config.yaml
encoder_arch: "resmlp"
model: "encoder-decoder image transcriber"
image_size: 32
crop_scale_min: 1
vocab_size: 30
encoder_layers: 8
decoder_norm: "rmsnorm"
decoder_activation: "squared_relu"
decoder_parallel_block: true
optimizer: "muon"
lr: 0.02
nesterov: true
steps: 10800
batch_size: 256
epochs: 30.6
Rows from block 3 of the image encoder, named by matrix and row number. Rows with one number belong to one neuron. Each number is 128 + 32 x the weight over the matrix's rms, rounded and kept within 0 to 255. All counts start at 0. Numbers have three digits each.
# fc1: MLP up (encoder.blocks.3.mlp.fc1.weight, 1152x192), inputs 64-127
# fc2: MLP down (encoder.blocks.3.mlp.fc2.weight, 192x1152, transposed), outputs 64-127
fc1.586:126128081128128128076128111128112128139128100153128128128138128149119128107179096128128114225128128103147128180118108128065128128128184128128217128128128128128111128136128128110082128102128109
fc1.588:128224110128128204054128070214128158083169128063140123118129128075151128128152128138128226083112121128161128034089107048128128193128148189170171128042137171179128171132112140128128183128128128
fc1.589:128128128128128130128147117154079128135128097128142128128128078128115135097150128150132128081064128128157128096171128128137101095081146107128089109128135192128074157147128219100165128078128148
fc1.590:132128128128128131139160132149206007145155080128156120128128131110150109182128128167081128221084052128122128000128190128033028128077097106168128148178091128171185085091128128158000177128172128
fc1.591:128128141128108128128128128112128128081128131122140117128128128128142128136135128127162128128128128128118128128128125128135128128128128128128148128128128128128128128128128128128128128128128141
fc1.592:128133133128128128128128128128120130128140128128127136119128139128128141118130128132135127128128128132128122128136123128128128128140128128133128128124126135128133131122128128128126136126116133
fc1.593:128128128128128128128128128128161118128128128128163128128108128146128058128128128078086122121092149085142105128128127128128167128143128128128128137146173145128128106089128128103128128159128128
fc1.594:128128133109128096097083128128069128117128128128138178032128150101128128149115128071144128128102143145128153090128128060106128128128128124128125106128128095070195194171128128158075168128167128
fc1.595:170097128133128128133128169193124128188128082157128128115083185129130128144160117128098128128103172137130128128179128097165187128128113087151185140128201172128129163122128128128090069145088132
fc1.596:128128128128128124143128128124131128129123130114128128128128128125133128130128128128128128128128121128131128128132134120128128128131128128122128128131120125128128133125128128128137128128128128
fc1.597:072103187122128115179128128053209215053128105102114128128128132126101080215128046115117128112128099128156191174226147191128128128199128128128194136146128156128140128128169148133128128128088142
fc1.598:128070128128128128139128178184150128128087128016128196128084128128128136128187147128087253185126089166128226138128106128109119167015134101136128128128139128183128151001210128128255145128128186
fc1.600:221128128128128066128165119128143155166128129128128128115128026128128120128128121128137128117128159140109128128128128093167128128128146123128134128126128112128068128162128128128128128128158128
fc1.601:229000128016221134236104066128038128083128128128128128128211128128128247170245128128128128075187198141128066128129046128082202128203114169128128188128255088207128128108128128128200128129130128
fc1.602:068095074129234096128128128128148155128099128128095128128128098128141128128105095050128128128092190147060111169128128128128128128128128128255128160128177128145113183251155128128102128128161111
fc1.603:128128128128126130128128113112137128128128128141128128128128128141105128116128128133128127128128119128117128138140128128128128128145128128128128128127128128136120128128128128128117117128128128
fc1.604:241080128128173162064128086127080128159146064128081128136128082162172066128125102050097128128015126128110128103128206106128146123093128094251128128168128046128121128111000050054041064096128029
fc1.605:128128123128128124140126136128128128128135128123128128128122128128128128128128128131131128128124128134128127128134128128128128128132128125128128128133128124128128129125122128134125128128128126
fc1.606:163128106128200177128128128116127160156204128159128128057107128118128128035128128099168118091121128163101128255128125191128000128137128092061128179134150136075105141071092122140128128128143128
fc1.607:128105128170105171155128128128128128128128128128144148094128183122128128130097131128119082128066128154207175133112066128128123125106128128045112064137175128208128188093120083135128128099128169
fc1.608:128071236185182091095050117061122079072094128078128143111128128028054133120128128212128099153032128128171128128077128090141083070138128021105045082128184194132218210128109011128128128183109068
fc1.609:127129128157128095128142126128128155128128140139128136111111128128145141128128128128148128128128114128111128128128128089152114123128144119141151111128128128128128128128128130126125128118128128
fc1.610:134128128128076124128128102128128128128082128130058128128171128128128128128128128128128097128128150216128123128128128128128128128128064128128128084128128128126141128128109133128182181220128128
fc1.611:128128128114128128128128078121101089128128128128142085128127108129128255090064082178128121128050128134160164204148128128095128000128128181224161118193128238079072065064128163030029128060253095
fc1.612:128252128128128147131059172128128107128248128171159128210128128128176185128176199173128174132118176123128121128128128153148128114107146163084105128151128116128128128204128128121128128128128125
fc1.613:119156127149161145089128128128128116128128128113128128128064144097128157098128128128128128118104128128198068128111128128112128128151128141141077128142117128128128128127136128128099147138169103
fc1.614:133128128128128128128128128125133128123128128128128128128128128133128128128128131128131128133128123128128128128128128128128128124128132128128128128128128126128128128128128128128128128128128128
fc1.615:128128128137117128128128128128128151128153128128138128128128128141128128154138124128193128143128126166128128128128128098128128128125167128162128090128128131102128128128128134133158127128130128
fc1.616:146128128128184128232130106128094128128147128128119089132161056128221128116128128128073128128186128134206128128128128128077128093128142128036130079205000128128128150128128161128226125185209128
fc1.617:128148173054128128115128128095120174176160128087128069128128160128181128128128162035052135178173097075106128128128092032128151048128128191161087128085216128139128128255136178120128128255176128
fc1.618:128128131128128128099128105128151128128128128128151128128155128128128128128128131128127128128115128135128098122120121128128141124109141128128128128128134157128128124149128128128128142128128137
fc1.619:135130128128129128135128128128130128128128128119128128128128128128128128128128128131130128132128128128131128124130128128128128128128128123128128128128128128128128132128128128128128128128128131
fc1.620:128128128128090083070093128128206071128128124155128021128081108138128128222128067163214128127118081090128228178160115128124140191128128128081128128128134063128128128074128029085128128121128139
fc1.621:128130128128127128128128128128128128130128132128128136121124128128118128134127128128125128131122128128126123131135136126124133128128133120128128128122128134128128128128128128128119125131128128
fc1.622:147135168083120110204128179108125128128160128154167196128165135092197183140078147128033152082106071106099128128094128128085128128224128128093195128099172128128139128038200145128086128155224128
fc1.623:115128128128177099191128128128128055190128128128131128102128128148105098128128145171127168145150167141056128128128128128125128164111166188128128065128131128128115105128098128128128135128128128
fc1.624:050128128128130128075117097142128089054077128128185103165055092114128173128180129109128128128128069128128128128110152068128171128106206163116111162128128150047128128142128128150128161147128083
fc1.625:230128128091128213074128124145197186185128183128077128128115128000096141128128128180128226230071128128068128104127104217128149144128128109128227128152128081098128128153128095128128128128128058
fc1.626:128128078128128128128125128128128128129128166128128128106112072128128062093145128128128128128186120128098199081164080128137115128128077092128128128128200128094128128222052128075128174053136140
fc1.627:128153128128062128128069177128145128128183128128068159222178128128128128108108195128024230128184085128204128197128128255045198184201047128111075108214130097202128128128134128111128155128199233
fc1.628:128091077130101118160128130128128128209128174138128128123128128128108128128128149123152097128128128128128128066128128128128128125129108242128106128128128128120115155114128082154128203140085154
fc1.629:132157028232145128128128128128128149128123145128128128211110114167071128094072055102128207112162128100128143156134128178057150225128108091169128082128168128128078074054130151113074128147164123
fc1.630:167142128108152128128128128128128128120128152125128125128098128128128075152157128116102121128128140138128081128158092128128166128128128128128128125128128157128129128128128153128173128128128151
fc1.631:128124128128128130132121128128134128128120128135123122120137128132128132128128132128128135126128130128128128123128128124134128128132128122128128128120128128128131128126128123128123128128128137
fc1.632:220128128084128064192128128128069180128070128128066111128064128128128210128162111128128128068016128128135093128124128128122155112128168170188127107128111128128128128128128195128120128185186093
fc1.633:128128073167089125053128091103128144128190151145121128146038136128037073209135128182128128128128128113172105091114174204128128128128131159093128192188128198100139172128133114128067128099107119
fc1.634:128129128130123128128128121128133128128131130128122128128128128128128128128128128128128128128128128128128128128124129128122133125128128130128128128128125128128128128128128128124128128128128133
fc1.635:128128128157157128171128192083151096094128187189054039156119133144128080077125128128128166164088128143213035200068128128073128128154090128206128128128143147128128128128111128050128128142141128
fc1.636:128255066128128128084128128065030176078071128060097205035119118128101165139164055150128128147112132128174112155128160092111128128128119128169128177128128169130128128128128206099128128100128128
fc1.637:131128128128128134134133128132128128128130128128124130130128128132130131128123128128128125132128125128128128128128128129131128128125128129128128128130128124132128125125125128128128132128124133
fc1.638:124152128128131122128128128126128132128134124128128128128132127131128128130128135128128128128126128128124128128128124128128128140126124109144128140128128128128121128127105137145128120128117125
fc1.639:135128128128137128016137128078110061192128128216128133219055092128150199137128128017158128118128098091128128211105128128191128081113132091207118128128163094178108118128123060087142054209229019
fc1.640:118128128128153101135128088117128128128128128128128128128183128128119121128128086122128128173131106072128128132128128128128131108114148131128160128128117128139141092128138148104135113128192128
fc1.641:128128117085128128128105128128128145135128124128122128128100128105109111114128092113128089186128134128128100128101127125128114128128087128128131114108159194179128071114128128148128128046128128
fc1.642:114128173108109116128227128128205134141162128128128072128128182106128178128246148113128171151180099128130083128053152128128128128183128128128128084128176128167128128143162128074119148144128132
fc1.643:128128128120147089160103128148128129111128128128121100128128109128134128128086128079128080128128141128143128128118135128117128128138128128128128114131128154128128173126104128128128168072152140
fc1.644:128128128181193128128128115128103128128167064128128112114230107178169128117128135128128106234128075075128128059124128070029128128128159128128128128128074128096140128128136128153128090015226128
fc1.645:102128041083128144255025128128128159157128128112128146128177105128112076128128128128126128105128081128128128128165083128053093128128069132149084128138128128154108169082099119128128116019143087
fc1.646:128128128128128128128128128128128128133128127128125128128122128128123130128128128128128128128128127128125128128128125128128128128128128124128128126131128128128126128128128128128128128128131126
fc1.647:123135118140128128128128128138128128128135128132128128128128128137128119128133128126128121118131124128128126128128128128128128124128115125128128128128128128128128128134128128128135123121128128
fc1.648:128128128172128128128128189151128165141114128142118128128108128128128148128128128128085170128152129128128128128128128081116105128118128149128128073128120114127102128128134128176128129128128128
fc1.649:134172127128128152012128177075128100044196085128126128015204128128115083255128128128128128125101128083068109128180128128111108128144089255128101128128118090128013128128240107128128073178128144
fc1.650:107128078130128128128128128192102129056132255128156194128128128141244128115128138128063138128204029128182219128090167151210169128150128255128128192054128013128128129079183128128128019128128128
fc1.651:128128112128019157165058128173052220188163128096128140116161112084077097105155128162128128128064061083200195096128204222055100175128128128133138128162128128128128128157147128075128128128165128
fc1.652:147131113080031215112062128095175061118046128123190221141141160088128128128116096224128128166054147049137073128128128098128121100067121153128108128055128081128150122128068186128049086128162180
fc1.653:137134128128128121133128128130128128130122128132128122128128128130128128128128122128128120128128128130131128128125128128128128128122128123128128124128128132125124128133128128128124128126128128
fc1.654:004079128093046128128192091182128128128128127128154094094128172117128218103128128128128128128123128112085128128109128099128125120034147148140139170128232110128138182128112102128167090072122128
fc1.655:132128175128128128128128122128128128128135168190128118174128128128128128128128117128142128128128128081128123131128140128109128138128128128128142128128128128128128128128128124128128128181128128
fc1.656:128135128114128143040128128170128128128115137128129128085131128128077161193128156128128128128117053128128128128194128181128128128128128128128128105128128151125128052128150099140128146055136128
fc1.657:148128134128132133111128108128140128129137128128128128128133128130128128128142109111128128113128128119128122128134128128123128128128128129132131129128128128137139128128137128118128127128112128
fc1.658:163120099100111128128128128150139128146067161128172055129128128111128128128128128128128128128128128116147167128132128117128128098128128128128164128104128136128128128191128118128093120100111128
fc1.659:078007128142026128048128185106066128128158128138214146128103128116158128169128177128128103191127193147162075128109079128128121128128186128128158092128023198084128194134159167128161128128128203
fc1.660:113128173128056023029128030128128102116157128170128137128119189128128128100189128075246164099128149128158128136222128049128116104214128128237128025154082128000059122123128142115193105017161154
fc1.661:086066186114207128133158156128128128185108088128194174165167128128163147122175169128128182133128113128114029105128128168103128128161128215087197106147128148057128136115128093041128061128128069
fc1.662:201145068221128155096128214229140128128205073041167122128216201053153178128188122128128136120128122093128255130128102053220128149125182128128070128105115148150128123131128128128142111192040063
fc1.663:102097000125128118098156023128142159128128128128066128128051048128128128113212128128128128109128128128151128128127164104128128139143152128128152128119086128158060128179141170125128128106128128
fc1.664:128132126128128118113128128121133128128124132136128128121128128128128128118128128128135128128128128128130113123128128131128128128128128122128128133119128128128128133128128137128131128128135128
fc1.665:128128128128120128164128143128159128128128128128112111085128128108149128128128128128128128128128128128137149150134142109128128128156128128128128128153128109157128149128096125128167112154119129
fc1.666:118128158147106115137127125123178128128128172128128123128103103133179128138128128115128128029128143128183130143128128088139095128189065159115225089221129128148128128078125143128138051255099128
fc1.667:128128129128128128128126128128123128128132128128128126129126128128128131127128128132128123130128128128124128130128123129128128128128128128128128133128124127132130128128124128128131128131126128
fc1.668:170130128128170128128133128145128128128128143128128118128128128145121127137138120112129128110128134128127128122129128136138128128117128128128139127128128128097123128128085129120128128128128121
fc1.669:165118128128161027128130149083128125065130128128107141226073128128061154135088128128213113123083128128111111074128145215111128128135128128128121128094160101128128177134128128152217128128168103
fc1.670:106104132163128110128051128128119128153128128137128128128116105143128128128255128128204128062128045068255128240074074128139128128108128113142166187128134151000071039102087128128176128136128200
fc1.671:128128054130128098185128100132128100185091255171114128130092128079117149112167151187128128141128107148199107070072121128080128052157200140187087128098128088102189128128113182128082000227105102
fc1.672:129128128123128124128128128128134128128128128128128128128128128128128124134128128134132130128128128128128128126126128132128128133128128128128128122128128128128128128128128128128128132133128134
fc1.673:255000106128128128197128128149173184062128037128181153128189074157121186123128197077128170178128072128226209184129128128042128155128128114096128128072133128171088156192121128128128128220192128
fc1.674:128104253128143128128115071059130116039128243195096089149139128128148127128195128135124128145084080128128116128195128170152128128145216128077204128045128128161128119128128128128203128128189128
fc1.675:128005128054128084144097128128066062087128169187128000063128066128061130127128128085128128116091128231166128128128123128128128025128156128123143100148159128128128033170069184128128128183128175
fc1.676:128128128158199125128079187128129128128109128128132058169128128128128128095128126128128128128128097143128071182128172128067128125128128128128128142128075128128099128128075219118109128070128128
fc1.677:128128128145129128128114143128169137128121128128128128128113128133098128131127128146109124119128117107128128128128099128128128121128128128128134128128128164149128116128128105128148128124125105
fc1.678:128103229128128128128124084128171128076139164138149161128128169123180129255192128084000128252078232149128076128078255123128128128128128172099109241157036191123152128231128128208038128128128128
fc1.679:101128187120084128098151128128238128128181128175115128128128128123184130128095128128099128128128128101076128128131128128128113128150128128117110128168154128128118159096128128146132145128128128
fc1.680:173128080223128103128128128091128128153128166173128128128086101128128128128205087067104153127128128128128155128114153128128131128128128128128128118118128181128110121128089128163207145111128128
fc1.681:135128128128137128132128128128128124136128128120128134128128134138128128128128128123128128128128124128125128125128118128135122128128135128128125123123122128128128136128128136131122133126128119
fc1.682:079059119128097165217157000139157214145128128101131128128110128075034102128128184035128071128236128113085128181128128128128109128095112113203128125180214128160036128141142118128128128128205204
fc1.683:128128142139165172128121121128128128046128128128128000172172230128143128040128085128120000193066000109117169255164154153133044000194033038128128128147191189032156128128131216115128079131132128
fc1.684:198129068146128108128159128088128128142191128128095054128128117128083155172087144043128128128128137125061158182095104185253155084120163051249128058128128128165128110190192172128182128062128085
fc2.586:154151128151128122045128128128066113177128128128128128128128211204128128128128164132139128174128120128128128128128128128123100128128128099152151128128128146128142131128154128128128102128112148
fc2.588:128143121092224098171135128118184128128057155128164128168139128089107117128128124137128148080077096192160206107128128093129128032057123128128056081139128015128128128068128128113128160072128097
fc2.589:079128162095128103128130128125140205128130128128128128128140135128128128128109106128128128128155146128128186128136065151052128128077128161088112101170128128128128128128128128128128182128128128
fc2.590:128094128141129128063037000145128128181170141128130138224123205128128068137128128128124180196087134020078128128128071215083169128164075128103165118128246128118077119201154209206055000209128207
fc2.591:115128128128148134128128128128157115146106128128128128128128128110143128129110130128107133131139128150133146128128128133128128128128128131131128128128128093116141128128128128128128128128128128
fc2.592:142120120128128128138139128120128128128114120136128128128128128137128128128122128132120138128116128121128128128128128128128128135124128128128124128131128141124120126135137133137117128128123124
fc2.593:128128128128128128128128155128163128128131128148159181128128128128133128128128128066137165104159128128171128174128128175124125128122128128128129128124136128100134128128128128128128069076128165
fc2.594:121171128128128154180087125128128142128118128128076083128134131131146130158093156081128138128154128128128141103125128128115128137184128105128128128128128128128128128176128128128128128161128071
fc2.595:091222128185139137186164128147128128128085128128128128128106097128158161111138128128128171128128103166136144076155112175141128128082141128128159128106099128105128142128172104112089046128086128
fc2.596:122128134122128128128128132128128128128128123128128117128128128128128126121128119128128132128128135128128130128124128123128125124128128128140128128128131128128128123136128128128124128128122126
fc2.597:174128128128128055106128128236128161128075117178161128013169118105190128128117128128128097128200204131128128128102100206154124085063104133128111163128128128076128148125112128128144167128165128
fc2.598:128128128128149128138204128128195128128128168128127083128106128131128128128128128128086128120128128088190128128105056126000153102139245128130128128128200128128128098083128128128128128128092128
fc2.600:128105128128128128052042211128072126113128128128128182128128128179128088128128115128202128178113128066128128107055165114120116128128134128128098128142132129153128128128123128128089128128190188
fc2.601:128128128150178128128120197128131036128200128218128128128128000044093128138013128066128068187211190166130108033143128128048084128174216174128128077128128063128128183000128092128164128073128128
fc2.602:025143126128128079128138140128138128078128076129167128128128129128128128128128079060128128121128120128128128101152128128128128164128127176166085174128083128128133180174128174166128128128113128
fc2.603:128132138118128131128139128132134130128128128125128117128115128128128128128128128138128136130121141128139128128127135128128128114128128134128128128128128130128134116128134128107128131117128130
fc2.604:186128128128128128128128091065097128128185039081182038075128137179109157138128128127156137119128184128128128110128141229128128128128211044128244186116128138000164128071221100119099128081178036
fc2.605:128129135128123128120132128128128123128120128128128128128128129133128128128123134126128128122120128121129128121128128135128128134128128128128128133123118133128124128142128128128128121123128128
fc2.606:128087141096128128128128095128128062158128110128175157128177128138128084195152128099148148128106128128128104122153217136069128160192103128128200128102131160130000128151063148061128092065128081
fc2.607:138076076206092128128182128039128143128131128128106199128141128157128126085141128145047137091142128139109144103148177188114128128117143137101100128177141128128128128128130128178128128085130128
fc2.608:147128212157128106104155128174128202128128096064128156055086119094128128128126094198128147203139177061128137181128128128128128177171128128128071110126066061030155093128112128163133128019128128
fc2.609:128106128130111128128079128145128128128119128127128128128128128128128101128129128128123128128128128142132128128128128181096128158127148128128128128128128113128151128128128142128128128153128120
fc2.610:177168128128128128072128128128117058128160053092131090115128049128128128128109128128128128199128128128091128128134128193054128128128128128128128128151128128153128069128135083208128209128128128
fc2.611:178128087123187062128091202051128128162108152192183161115128077128108123128237128059128128108128128128169133104167154194128128128088115128084114168128235079116158098128183203128210061185128069
fc2.612:128005210075172107043167128096172116171062026128091128128099128128169128128122055128128128128176214128090147084128128128128137031125128095105128119130128110147152164119201128063128128128104128
fc2.613:128128127128121083169085115106157128128128103165128084158128128128128186128128113062081128124128077127106129128145134162128160128130126155128128131196128128128128149167167108122128105128128128
fc2.614:117132128128128128126128128128120128128123131128128128128128128128135128128130128128128133128132135128134129128136128128128128128128122128128127128128126131120128124128128126131126128128121128
fc2.615:114128128128128128128128101106128128128089128138075128128128128115128128128128128128128128128128128128132108146128128128131128128128095133128128161128102128128193119128120128128127128128118107
fc2.616:033128155149121131118131186139226128161128128088203128128173128227100128095066212106203128074128128164170077148128128128154128128128163111148179115245185128128126167128059128099151195088128128
fc2.617:128136128122145141128128181128128128118128135128128255074128184173128128166128139128128128128181128128128137128195154182128019121128116128054128110128128126128128213061159073123128101084128128
fc2.618:128128131135128128160128128092128129128128150128081128128128148128134082128128128128128127128128128139128128128128128106128128162128128131128128128128143086138150087128128113108140128156120128
fc2.619:124128128128124128130135128128128128128128128138133134127128135135129128128127128128128135123128128128130128128131128128133123135128128124128128125128128128128128128134128128128128128128128128
fc2.620:128000111083206128128128085128106012059109128128076197128126128038112128000128128128128128128142173128059128103115097128102114128128128128186164168155128128137128207255128145128128128210128128
fc2.621:122126137128124128129128118122128128126128121132123128138128133142128128128131128133128140128128128128131128128128128124135127128128128125128119131133127120128128128128128128128121128128123133
fc2.622:059202114128185050131196043128059007074087128133111128211120128107146180201105155128074128101187144077182128167128083128128102232153128208165128132128150169056128128046128128208128089031128250
fc2.623:128132120071171128128128128129161128092091071128187121133139128128128082094128128148201128128128128115128104141128067128128159146128073128128088202119128169128164120127128135164055128154129177
fc2.624:128179099128155061253128128049128128128134128159000176096080128119124128128095128128128128134128128158128143161128128128160128128066117128209154171098145085069051128132062108128128031145238128
fc2.625:128128178128184128150135104182056104088128183158128247128119128128060128152128245128128180047128128128128128127128128128191128128128100128138129128128096122128055164128101128128128146128128114
fc2.626:128153145128112128154156091128128128128163090113163219074128207128128128128143128128176128071070128128092149128128128128182163128129128146128129128159103115128176094128152135128060139139128241
fc2.627:142129133128128128128126128219128128128128113004128108047137128128128128097026255128128144230110128157128154176014049138180128128130128130128255128010252156067128238179128181107147128128150097
fc2.628:128128128118151128075128137128128093128128116110128128112142128132128128128103054061128101096095128147114090166098131128109128148141128118128062168096130031128128128241128128147039128102092174
fc2.629:128128128128116141128128204100210128128113095130128128033128128128128128086161094128204039149123215128128128128118128128103128155128222108128128095135164095183143101128106100128176146063128128
fc2.630:117128128128092128128136128128128128152128128128128139128110128128128128128128128141089151128128159128128128128128128128123113128121119128128125128128145133128145128128093111131135128096128110
fc2.631:128128128131130128128128128128128135128130128118128135137120128128128128128128128128128135128128128128136121128128128136136135132128128128128128133131128128120128128128128123122128128128136128
fc2.632:200128128148028111128128128142128054128128128177128104194233157128128128068128211128161000128041216060212128076128128128124173128128128128128177114128128068128104090128128128089128032128128128
fc2.633:128082128128128128128128128128178128128057128096133128128128128088128128128059128065158093128097128128194189128160134128128086205146128128252128128128099065143128157153080097128148128128102128
fc2.634:128124130128131128128128128118119132128123132127135128128136131124128119128119123136128134128128135128130128128128128132128126131125128130138116120140128128128128123128128128131128128128132128
fc2.635:128128128180075111128128046128163128093075058087128128128152128128143166099185128078032126128121128128117128128163080128128206158128150128094128128157153128000128203163128098128174139128128157
fc2.636:137128174229128128101128133128128107081128115128128128195128154128128128128210050034128160128100128096128128098128127104241197113076147128038096128128190062052128130073113219118203160128083130
fc2.637:123126126124121128128128128128128128118122123139128128128128128128128128128128128128128128128133133125134128128134128128125128128128126127134119131128126130117128131128134130132127134123131123
fc2.638:143121150134132128127142128122107124128129119143139144123128128118115128125119128128128137128128128134128138113128128128124128128114128136128128101120128133128114128128128128128125147128128128
fc2.639:128255169159195175184071187035118128118128080120128133091123102128133061002138168173128128175128092096134128128128128128028156128128174108169128194128088153113235128128097128128128075113156147
fc2.640:128128130128133128128128128168128136128152128128100128128077128128137128128111128128128138128128137128128117128135140128128128128128128128128128128128128128128128131118159128154109128160128112
fc2.641:128131128128128128128159168156128128094128149079153128198128128152109097134128128059061128118135128128147150128128146128163111128128165105128128099128104093154130157128128182128128039128103091
fc2.642:128128128128128041109128121098128130101117128131128120128078074211128128103099128128128128140128212133128149128128128089202191132113118128137128186098128096152128128075128130128142128055128207
fc2.643:128128142128128128147168128128128152128140128104191128158130128128173128128128128043128133128151128128128128128128128108128128128128128144136124156128115075128072128157120166128141128128128128
fc2.644:128080128128128105128060128251128125128169128128128134128000128128128119070173142128128100198116128128128128128128141157124141128128229129181194128128080182128128116018162168145109128245089128
fc2.645:108128152128128119135128134128183128142128128128128128128208144128128128128143156102128205128129128128128136128079128127192128128160141128202128128083048117104128105128128128132128195128128128
fc2.646:128128128128128124128128128128127128128128128128128128128136128132130126128129128128128135122125136128128128128128131128131128128127128128135123132128127128128128128128135128128124128128128126
fc2.647:128132133128128128140131128122128128117121122128128112134128124120130127122128121128128132124124137133128129128128124126128128128123128128128128123128128123128128128128128137131128128128130128
fc2.648:087159109128128128158128062181129128128128142110128128128128189137128119179140136128128128133128120144128128128147128112112128104090162128128128109128128128130187128165128090128140143128128128
fc2.649:194128047188066052128166047017225181084128237063200083128200128128128111185128128155071201097063119128128210183128139128209049128128123200136128128160000083124138128147128128145128128033164122
fc2.650:059155128033128090128007128128128128144167128148128112128142128128128063128207128145164128128155008128204110128128128199108128128128128128126128114128128128128128128078113128119128128198128128
fc2.651:167118126128128128090127219132128121038049102128114128128179128173128207133128041163130103128128059128050169164128128244123128160128128128190128141096151113128128183128128128035033128128128128
fc2.652:225128128128128128128128128021128144128194212150060128195128210128128128110128128122074116076069128141111199100184141145186159042152109022151057128125128128128000000128126128143128187139128166
fc2.653:122135130123119128128131120128128131119128123128132128128131135127129121128128128132128128128128128128128133128137128126135128125131133132128124138123116123128128128128134128130128128128132128
fc2.654:128188078177255119128128129128128128128163255158128142128128128054072006128103113128128128128128107128128128203138128100138128233128023128128054128128100099066120114128184128128087128146128128
fc2.655:137128128128128128099158128128128104128128128118128128095156128128128128097128128128103128129119128175128130128121128134121128128128172128128128153109128128128128159153118143128128128128128128
fc2.656:117113162128128128128128128128128128202128128128084041212128128128128131128055074066128128105128128128128227128142128128128179128092128038051026128128136076128128128191137128067128128128046127
fc2.657:128128141135128128128128128128128128128120128129128128128128122116115128128129128139128130128128148128140128128128135131134133133128118126130126128128128140128118128128128128116129128122142140
fc2.658:113128128128133128128078128128136128128128159160128165128153131062128128128127123128165095128128128129092128128134128125128141128089128166081169118128128128128128060128128128128128154128128128
fc2.659:000096162073154031128108140242164128118053026215041128128102178181204128079097161065177128073073128128128128120152128168180128136128076128128166128163128128128224057128196109110134079128121039
fc2.660:146116128101128078000120119158120118046128032190158128128128128117128000068128128126212080128128128112050128255128251184055128102128128151128113128128128170130244203185128123000185000128045128
fc2.661:128128128128128120128128128221128128128179024128199151128128095128210168128128194122075133128035132128207194128128128128108127128128152213183114128226073205128204204199151032172128128154128128
fc2.662:128204194065043111128128153128128128128196128141128152200140046250086052188192145187147110192190142128128128203113124255178255128128128128128178128128200128128093101128128103031128099000177181
fc2.663:128128233128114219180119165072102107031128128128128129128128128128158095187099160128128128128128128128128110128128128128209075122121237128137155128139128145168128128119120151128128142196128121
fc2.664:124127139128128128128128128123128128128128122128128128128128129128139125133128120128128128130128128128129128128135134121128128135128128128137128120128128128121137128128122111128127118128128122
fc2.665:138128128121128128128116152128128128128128124128128128112138128120130128128128128109128128144085116128130128112128128128128128128128128128128128128128128128112128110172128102128128128128128128
fc2.666:128064042128128037128136171116090072239134128137070199063128128128060150128128128128126146188128130127187171087113094055166151128113128107128060177128076128128128119168150162128039208124114128
fc2.667:128128128130128128128128128128128128126128128128128134128131128128128121128128135127133135125128128128128128115130128124128126126124132132128122131128128128122123131128133132128128136128128128
fc2.668:108128132128128128128107131128128132128128121128128132145128128128111128125124128128128128133109128122144128112128110138113121150130135128125128128128132128128119128128102115140140125126128117
fc2.669:128128116128076128086089128128128128071128102210128073176143128217118128138163060128148128075167128128082123090097095128197233204164101172225069128082181197112128128128128128128097128137128176
fc2.670:128128128128128150128128128164047128128128154117144131128155128130128064128128101141067128123041144033128128128104128128117171128072128128132128128222043144112128061132139113128082128143139128
fc2.671:128128128210128026173187125128128067128152128128156128128136132128128090094128128173144128128128193103053088128098153128219153128141128128174128000139128128119128134164128255223141208221255076
fc2.672:134128128128129133128129122118121128128128128128128128128128128128128128128128132128133128128128128128128128128136123122128128125128126128129128128128128128120133125135128124132126117128136124
fc2.673:128180092060114128128118128128082080128139146181143179128128183087085057128128153128145184033142168128128128128108043179013128128138217122131174244128211155250102142128150091037024099128128128
fc2.674:159128060128128128024136047128128177118128011128184037096112051205118128164072134191105109094132087134128107128156134128128128106032063133180225128128184047117064188092156128197128153154038200
fc2.675:128074128128144128128146194138147179086214156128128128024177151225213128116158128131103128240128236068128123113128125111128000143128125128128128128128128206128061128141128137178128255145128140
fc2.676:128093103128128128128134109157128128044149128098194128075098151128163068111128128128128128139112128105128128128109128128128128188128128125186128128128128100108128151128128141128097128128070128
fc2.677:128132128128149128128159128108128128128128128147140129128109128133115128128128135128107128114128154159128128128128128128130128128128128142128114128136128132147120128136128128139108128128128120
fc2.678:000121099128128128055128151106049145172128128128128128128064142245169128049128064124169119123255106128128127193128150207227073174128154078095128128128215101055029184051128128060128037066128184
fc2.679:128051128128128128088128085128037128128128089119141128128128128158128128128128168128128128128128157128128128128128137142164100128128127128202128128157122093128128128128128128173128128157128128
fc2.680:128182128128128082176128164210128128171150128128128128128128128128180070128202128128128128128120128128128128128068128112070128128128128128128128128128128149166128109233128128128128128149128128
fc2.681:123128128121128123126143122128115131128129128135128128128128128130128130128128135128128128128121135128128129128128128138117128128128123128128134137128128135121121123122128128128128128127128128
fc2.682:128107192126140148128255157128088163128128128218051107128128173154128226187128138128064128123065138128128131184128128062164159072128180069162128149048128117114128207139128128061128152128171128
fc2.683:128118235247119147128128003128128182128128029128128116140122169189035177161144090116018213196224145108128092128090047128134177128128013164128164063128128023128077217221096128242152128128128041
fc2.684:128108128196060061100128081062194147188128104189128204157060126128128098160068074167013140130180087196209128038075128206000058015128056203128128115178128000166128199137168000175090084060127128